python train.py --model="image classifier" --dataset="single printed letters, digits and signs in grey, bent and noisy" --train_examples=395000 --image_size=24 --crop_scale_min=1 --horizontal_flip=false --targets=["character"] --num_classes=73 --arch="vit" --norm="layernorm" --norm_position="pre" --activation="gelu" --mlp_ratio=4 --head_dim=64 --fused_qkv=true --bias="all" --qk_norm=false --parallel_block=false --inner_norm=false --drop_path=0.15 --patch_size=[2, 2] --layers=10 --width=256 --positions="learned" --pooling="class_token" --register_tokens=2 --label_smoothing=0.2 --loss="cross_entropy" --init="xavier_uniform" --residual_init="none" --optimizer="soap" --beta2=0.95 --lr=0.0016 --beta1=0.9 --shampoo_beta=0.95 --eps=1e-08 --precondition_frequency=50 --max_precond_dim=512 --one_sided=false --adamw_lr_other_params=0.0013 --grad_clip=1.0 --steps=8300 --batch_size=192 --epochs=4.0 --lr_schedule="cosine" --final_lr_fraction=0.01 --warmup_steps=410 --weight_decay=0.3 --adamw_weight_decay_other_params=0.05
Rows from block 5 of a small image classifier, named by matrix and row number. Rows with one number belong to one neuron. Each number is 128 + 24 x the weight over its row's rms, rounded and kept within 0 to 255. All counts start at 0. Numbers have three digits each. After the name is the row's rms in percent of the matrix's.
Before each neuron's rows are labels from the 100 images, of 14976, where the neuron reaches its highest value: "responds to" is what is common among them; "colour at peak" is the nearest of a few named colours to the mean colour under the peak. Only what is clearly more common there than usual is listed. The data: single printed letters, digits and signs in grey, bent and noisy. In brackets: how many of the 100.
# fc1: MLP up (model.blocks.5.mlp.fc1.weight, 1024x256), inputs 172-255
# fc2: MLP down (model.blocks.5.mlp.fc2.weight, 256x1024, transposed), outputs 172-255

responds to: the character - (41)
colour at peak: grey (47)
fc1.199 101:159175149131120112131149107124116153168124170096121126105128084104102141116115097132128132155168118078112167124155159090158107162099124148141128144131146156149102098122144151126108158102135130118110072112146132095145155133163126122137090100131156114083
fc2.199 111:099126149125100112128122130125098152114151142100146124169175104093090123141115108111087111123124125103092164148100162149132112164137145168153118146134144101112106100103113130175102108150151136155130113158167124116129072131121111117152158110132113190120

responds to: small letter (97); the character h (62); the character b (34)
colour at peak: grey (79)
fc1.260 101:127111110122119132115160108141122132146099149157112143097161129150154117147147156133124107106138129136128164153092110117137145112103123167127126128178090113132167137126157106091127132168132166102089173105129095112138121100139141152105109105156116136105
fc2.260 121:182112142146104118150148165082136117126086114132176098106180132119133120130141129157123137116163122178136167113135088121121109114136103125108170123190175116107147096136142128118162084133121128083091171108125121121130137122135141154094122124162156148125

responds to: capital (86); the character J (80); dark on light (70)
colour at peak: white (67)
fc1.54 099:154134112131152142120081141120154122101102076173146127115125119106157096069152152110097128122113177177115144109110148101096126109124087129116140114149139152130139139164108108133123132131136107154143128164132174095125123121125146120133124157132120123096
fc2.54 126:160117107111131126088146155128142131115151166159124123130141149109195126124186099133131146127134125140108119104156138093116064112108145112107163088135119131119097106101118145110127145126124101123158098105129110109151130127104118107160169113108131181113

responds to: the character + (35); digit (34); the character 4 (33)
colour at peak: grey (61)
fc1.332 096:162112139098142113132138129086110118116126151153074154117156140141134085143127178092144105148123156158116142069120116150164148145094135133162138136165144116097107119152186158131128113128122100130140141120130075101131126124094171143120121129137147129124
fc2.332 104:152130170149134112126158160106140109125153127169148132103137146095144148116080108094115129114085104133124143108138113141138138129125094114092163100106114148138149156134164155148140115151095084120110143109119101139145113102130110100144133108113146143180

responds to: capital (89); the character M (74); dark on light (70)
colour at peak: grey (52)
fc1.244 100:131106155148142134118162177099094090098161130101122112151126144103155128127107118136111156111154184123102115152148150124106142142139172129065101112113108131115163111184076173128114168143114133132112142120156113175138066107121163104135177091146149149153
fc2.244 092:145128141152141105114082146112093088113115122102109122112149124101136100099122149143095103140140118123157096138108159099119141152154145139148138127153147108116130111100147155116091145158173143096109146145106097144124149105083156109170122137141131137125

responds to: small letter (63); the character h (35)
colour at peak: grey (81)
fc1.580 097:084109121085131146122140140135121105106106140144143146167123158125131093138100134163122137089144091142115101123139142153123152111093125159070145150160103158129131145115102128173097138140143141124131147123161100079160141129155125128136122143157089134154
fc2.580 097:139136092115099113088165134149087132165143137116174062144130151119129131094139132148153111114182134141136111098155100120148142134103087076108118121136178118133121129133112102142111118138115086130141109099168131083118110126106136155142115130134146088114

responds to: capital (86); the character F (35)
colour at peak: grey (47)
fc1.495 091:147127117150147143141105134162092087170153148158170135125075177169168121134171133120136152136164116105151140149134102114119080133131124103105140114121164134113149148152124141121122185188097155125086120156141150118102132110116136104102126123163128111151
fc2.495 102:125148138111189134137124154101114170166114112098120110098138156122127132104105121145148106142143123113152130125138097134147123153149123113138112142075130098128140120159144107154157105124160112079155095138132137125140179154164152147126137104192160160096

responds to: small letter (62); the character t (31)
colour at peak: grey (41)
fc1.574 102:132167104141139161127128126137129116086160159143113100107170115118108148129086159107172098110096155128158121135131106146129102119161105085127144155177139162150122178136103151120190145104131081094127150123110096076105157120126108119126116104112150121095
fc2.574 101:131127196129116116126133139125122099110155111137134156122118137125094104162108093175156124129146092109155131179098115123136160110108141155144131139117149137150134132089115112133085087144136094145129079129125123104172096165113120115125140140156107136146

responds to: the character + (34)
colour at peak: grey (41)
fc1.342 091:132133106130110117094127153117173135073149127117078136105132169113123118159128134116102105201127145141099121093147191131159178120064145115142131106114126105101121100118108078099093115124129117119160145130164151127122113138136137153158112115101144094125
fc2.342 096:136150126162145141173122129097122177135122139150106136085139178136102120109110106116094132136110150152106086151129125167166141125105127107110135131117079141153149131115103124136123149116126133124162143054110155130161125088112104138121116157168155113127

responds to: capital (69)
colour at peak: grey (66)
fc1.493 101:087156136141145104118133160096130127116149178160153145097099136087094148114139124144106134139132129117104185121106124104107116129145114144144119097084119134115125145122081105091099110137097152129112172125188113122128163090116162113089122087061152147129
fc2.493 099:162105109132166097144126139106121115089145124143146127129185095151148103086107133131141110098095140137122095072116141120129126109106154139147134172149171135146119096131148124125127097107168139127110189130150141142091134110111129129182149136168133131096

responds to: the character * (82)
colour at peak: black (77)
fc1.516 100:176140119126127125180170096122099141134151116138164117088159129167096151146116143117085087162138145141087092137150081114130142120112132165108139086169132103128130133100133137094090135128100130088112114095102109123137150123088140129131156124129137106136
fc2.516 107:153131121138154151124122133119115170181123118116104128159126115109177110105128130113116135120101142143099123108153099138113129133117107165101093117061107133107135118152116097117122104153086106141134188106161112155130126140145155134142126116116109129130

responds to: capital (69); the character T (53)
colour at peak: grey (46)
fc1.386 092:113141153104143093152121131131105082135144148165127170167126117167081113114140102135133126141146143112078117129135154139115143094156134162117139128140125141138159169132136196160146112136123167099161109146094106129169129108130151114145118162127079096140
fc2.386 096:114149143143148184092111146141143134152118115108127134143154161165131096124112095134133109123140123160163143141174135143132170101160145148106124151166122147110118153100128149147091142108139094101137088119126150128201159215147114136153083114120140118080

responds to: the character * (47)
colour at peak: grey (69)
fc1.16 105:057122118146091139126107121109078110159090139163121143131135130143091111115091150160146138129148126109164095138145109086160134120171124113106109168144092131141109136128145119100139152121125132153137129118158148101160155108132128119152160127165137127144
fc2.16 109:108129157108114139098115079121111109117109119171109106115120131093091152147112146152133130157115087093111124131121128103151130113171192111122111178106194084152131108112143134136159111141134159089136114165112121144101128079127159106125104103086088075088

responds to: small letter (72); the character r (54)
colour at peak: grey (36)
fc1.181 100:106160144124105122154165106096178168166129138125143093112128113091133150151084131110143112169188135119104121126089151115175113159094110144138102131128148119127143133143128106123094154116129122084120122125147106123148138129172144142139106156114133095158
fc2.181 080:090086114135164142092126152132112129110139143098113157129147097141152131127133125099104145102135127127121110172127162139134105147169131138120110149149139128164083139122129109120167115101120139156107154120135182092101106131150130128162168156143142107152

responds to: the character * (38)
colour at peak: grey (67)
fc1.400 084:130115154118102173121112117141091135132080133133123156105108122115115104155082148111122158137199157106169159121098126144162122122091093159143114116141124117106146162110170129119149091075119190143125144134159100137153175100086140132095103107091172118147
fc2.400 094:141137128131126148140148132144072162123143162127104102103138126130117158113134147147118109122120115099072159112139117142108114103115162121159132138104126152128105089166158118155150128089107152156148157150121132128081149119131149121136122138089128120109

responds to: the character * (65)
colour at peak: grey (74)
fc1.629 111:122142187118121126107143125100089131147126094153088097106119143124103113083149116157081122145118200087152138128111085139129175158121107109133105140140088135098121105132119127134124167094151142123150098128180160129148109133110101166132121087131127124135
fc2.629 111:125156162156111114099085194174079123170135151125093098122104099112116143141139175148144106114147137092123141144114132102109137125127164127084106131136114084135126111111144129161164127086143154135152120155145107135153112097098136105137122134106121088128

responds to: the character * (56)
colour at peak: black (80)
fc1.667 090:134110163107125135116139136098086122114102149101113164151118145115116122085119112156074107178142100179094142118136168152142131119105111167099135155140109153138182116105127121138124143142102124130073128168131139090106136100124127136167115147129114104150
fc2.667 091:137136095111123131133115148107189108141111136133141132093103120165128161129152131154126117159155140133142110154160089090121132124197129147125130121131121096144079128133125150157113097129091157132131102110074133136154118117130125082125088142125080140162

responds to: the character - (58); the character p (25)
colour at peak: grey (50)
fc1.8 101:083109156109105122117124112138092141115129148156138146141105101113160142142070146101104183141128131127114126147098157156096139113146057116135115121131145129145052106123138114131120098145138140118118132096170102147144104117142120133107085154079127150136
fc2.8 095:135160145078145119135130119084115145109110118129127175153110094112114078118130133142145098167131136067137138166141112115165137108144107154099139115135195142131086133105133151104121146098089116097124133078091152138120130131089156095153119137137150104140

responds to: the character + (40); the character = (28)
colour at peak: grey (66)
fc1.0 100:146123125132117134160135085143103174186086170133138145086127092151145120115103189137122130106144134117160163108107126117119105077120113119135119113130109128149132090152157134094119175111150169131149163107117142080119156115150164127098118125101129114073
fc2.0 102:112131131128117103121112124150067143103139122115143132146131113128110135108154139099176105120149125124106122132107102142098129150125152142158142130103098108118082102147086135127135102141161160161181125110099157152070115090180139089131149146134119119117

responds to: the character - (64)
colour at peak: grey (37)
fc1.238 099:131145165101112099142095126118106163117137161121098152116099149125146127140088122126107122167114132141095153100180155143154179103101126131135104141149137149111122106105122096149090109137126102124082104120141094084086120092128149100145136130094145126145
fc2.238 100:123124153113125126138152161121155157102141136109123153122134177139130149060136122125096162132085139148075115153134098134087108102122132084138127116135092124162096158081161127142101108138128147146121146084155114112136160131152127110198137126097118166142

responds to: capital (91); italic (72); serif (64); the character C (28)
colour at peak: grey (80)
fc1.505 109:106166178105136095127140171125143172124183154106127134098127155144122127114174130152137089148178149092143130126147097170122076115105129138115146144097114170163144130151147146150127161107143142116114126157113161117111116082140180108151137154133094130144
fc2.505 108:105151158131094120139134134117102108125138115155121154125135132139122131137129132174123134119164120090130143126174096132112123121108092108167099127128168156133119103127147159170145112123129115106105125130117139106165094101116118106114168106161141116149

responds to: the character - (69)
colour at peak: grey (34)
fc1.116 096:128137143115110170107155097120097149141107136083084157141139108140182131151109151119112158159177143103152130106141114140126179133135135109147122142164117078108096091176152124090119120109124150135087125161141105126136134166138116135166116151128115112107
fc2.116 097:166097145158093114136110159127122189126137139120113141090113143105115138151126096110089114139131122126104142175135124118111164152125135157131145105080159102150080153112163133147148126155130153102152108142110129143103104136094121057140145141118154152091

responds to: capital (88); dark on light (70)
colour at peak: grey (68)
fc1.604 096:114148134105134115133150125129133121125126150128091081135133137121076106120123148118137132190172105136120133111112136176140129142147139164108121086110166151161125080172132136089117194146133170111116112156120106137126099133135138134148088120148080119128
fc2.604 099:085142120124108128155190099125138128080097108104073117132126105122129113103130140142142104108148139143137144123146143112147128141147133142122114124177160164118103126122126157108131120123101119121144147162122106139099151120121144139146133109111146135131

responds to: small letter (92); the character s (77)
colour at peak: grey (45)
fc1.315 099:107147129146121155132126080113115126125129128102081136157153119135170124109148132171134178091124166151151146151098131146141156118163109189113137128111173171155139145145125106104126163155097127106124153105150145118100143085115072113088136125138100155110
fc2.315 118:154130133120164130110086134073119097089150106129115153144162151104094118113125121176138120137168107117165167138087104131122146087155071161160196123112173132109096094134124135139179083135128126109102134138129122117127118148110179164111133131115138153129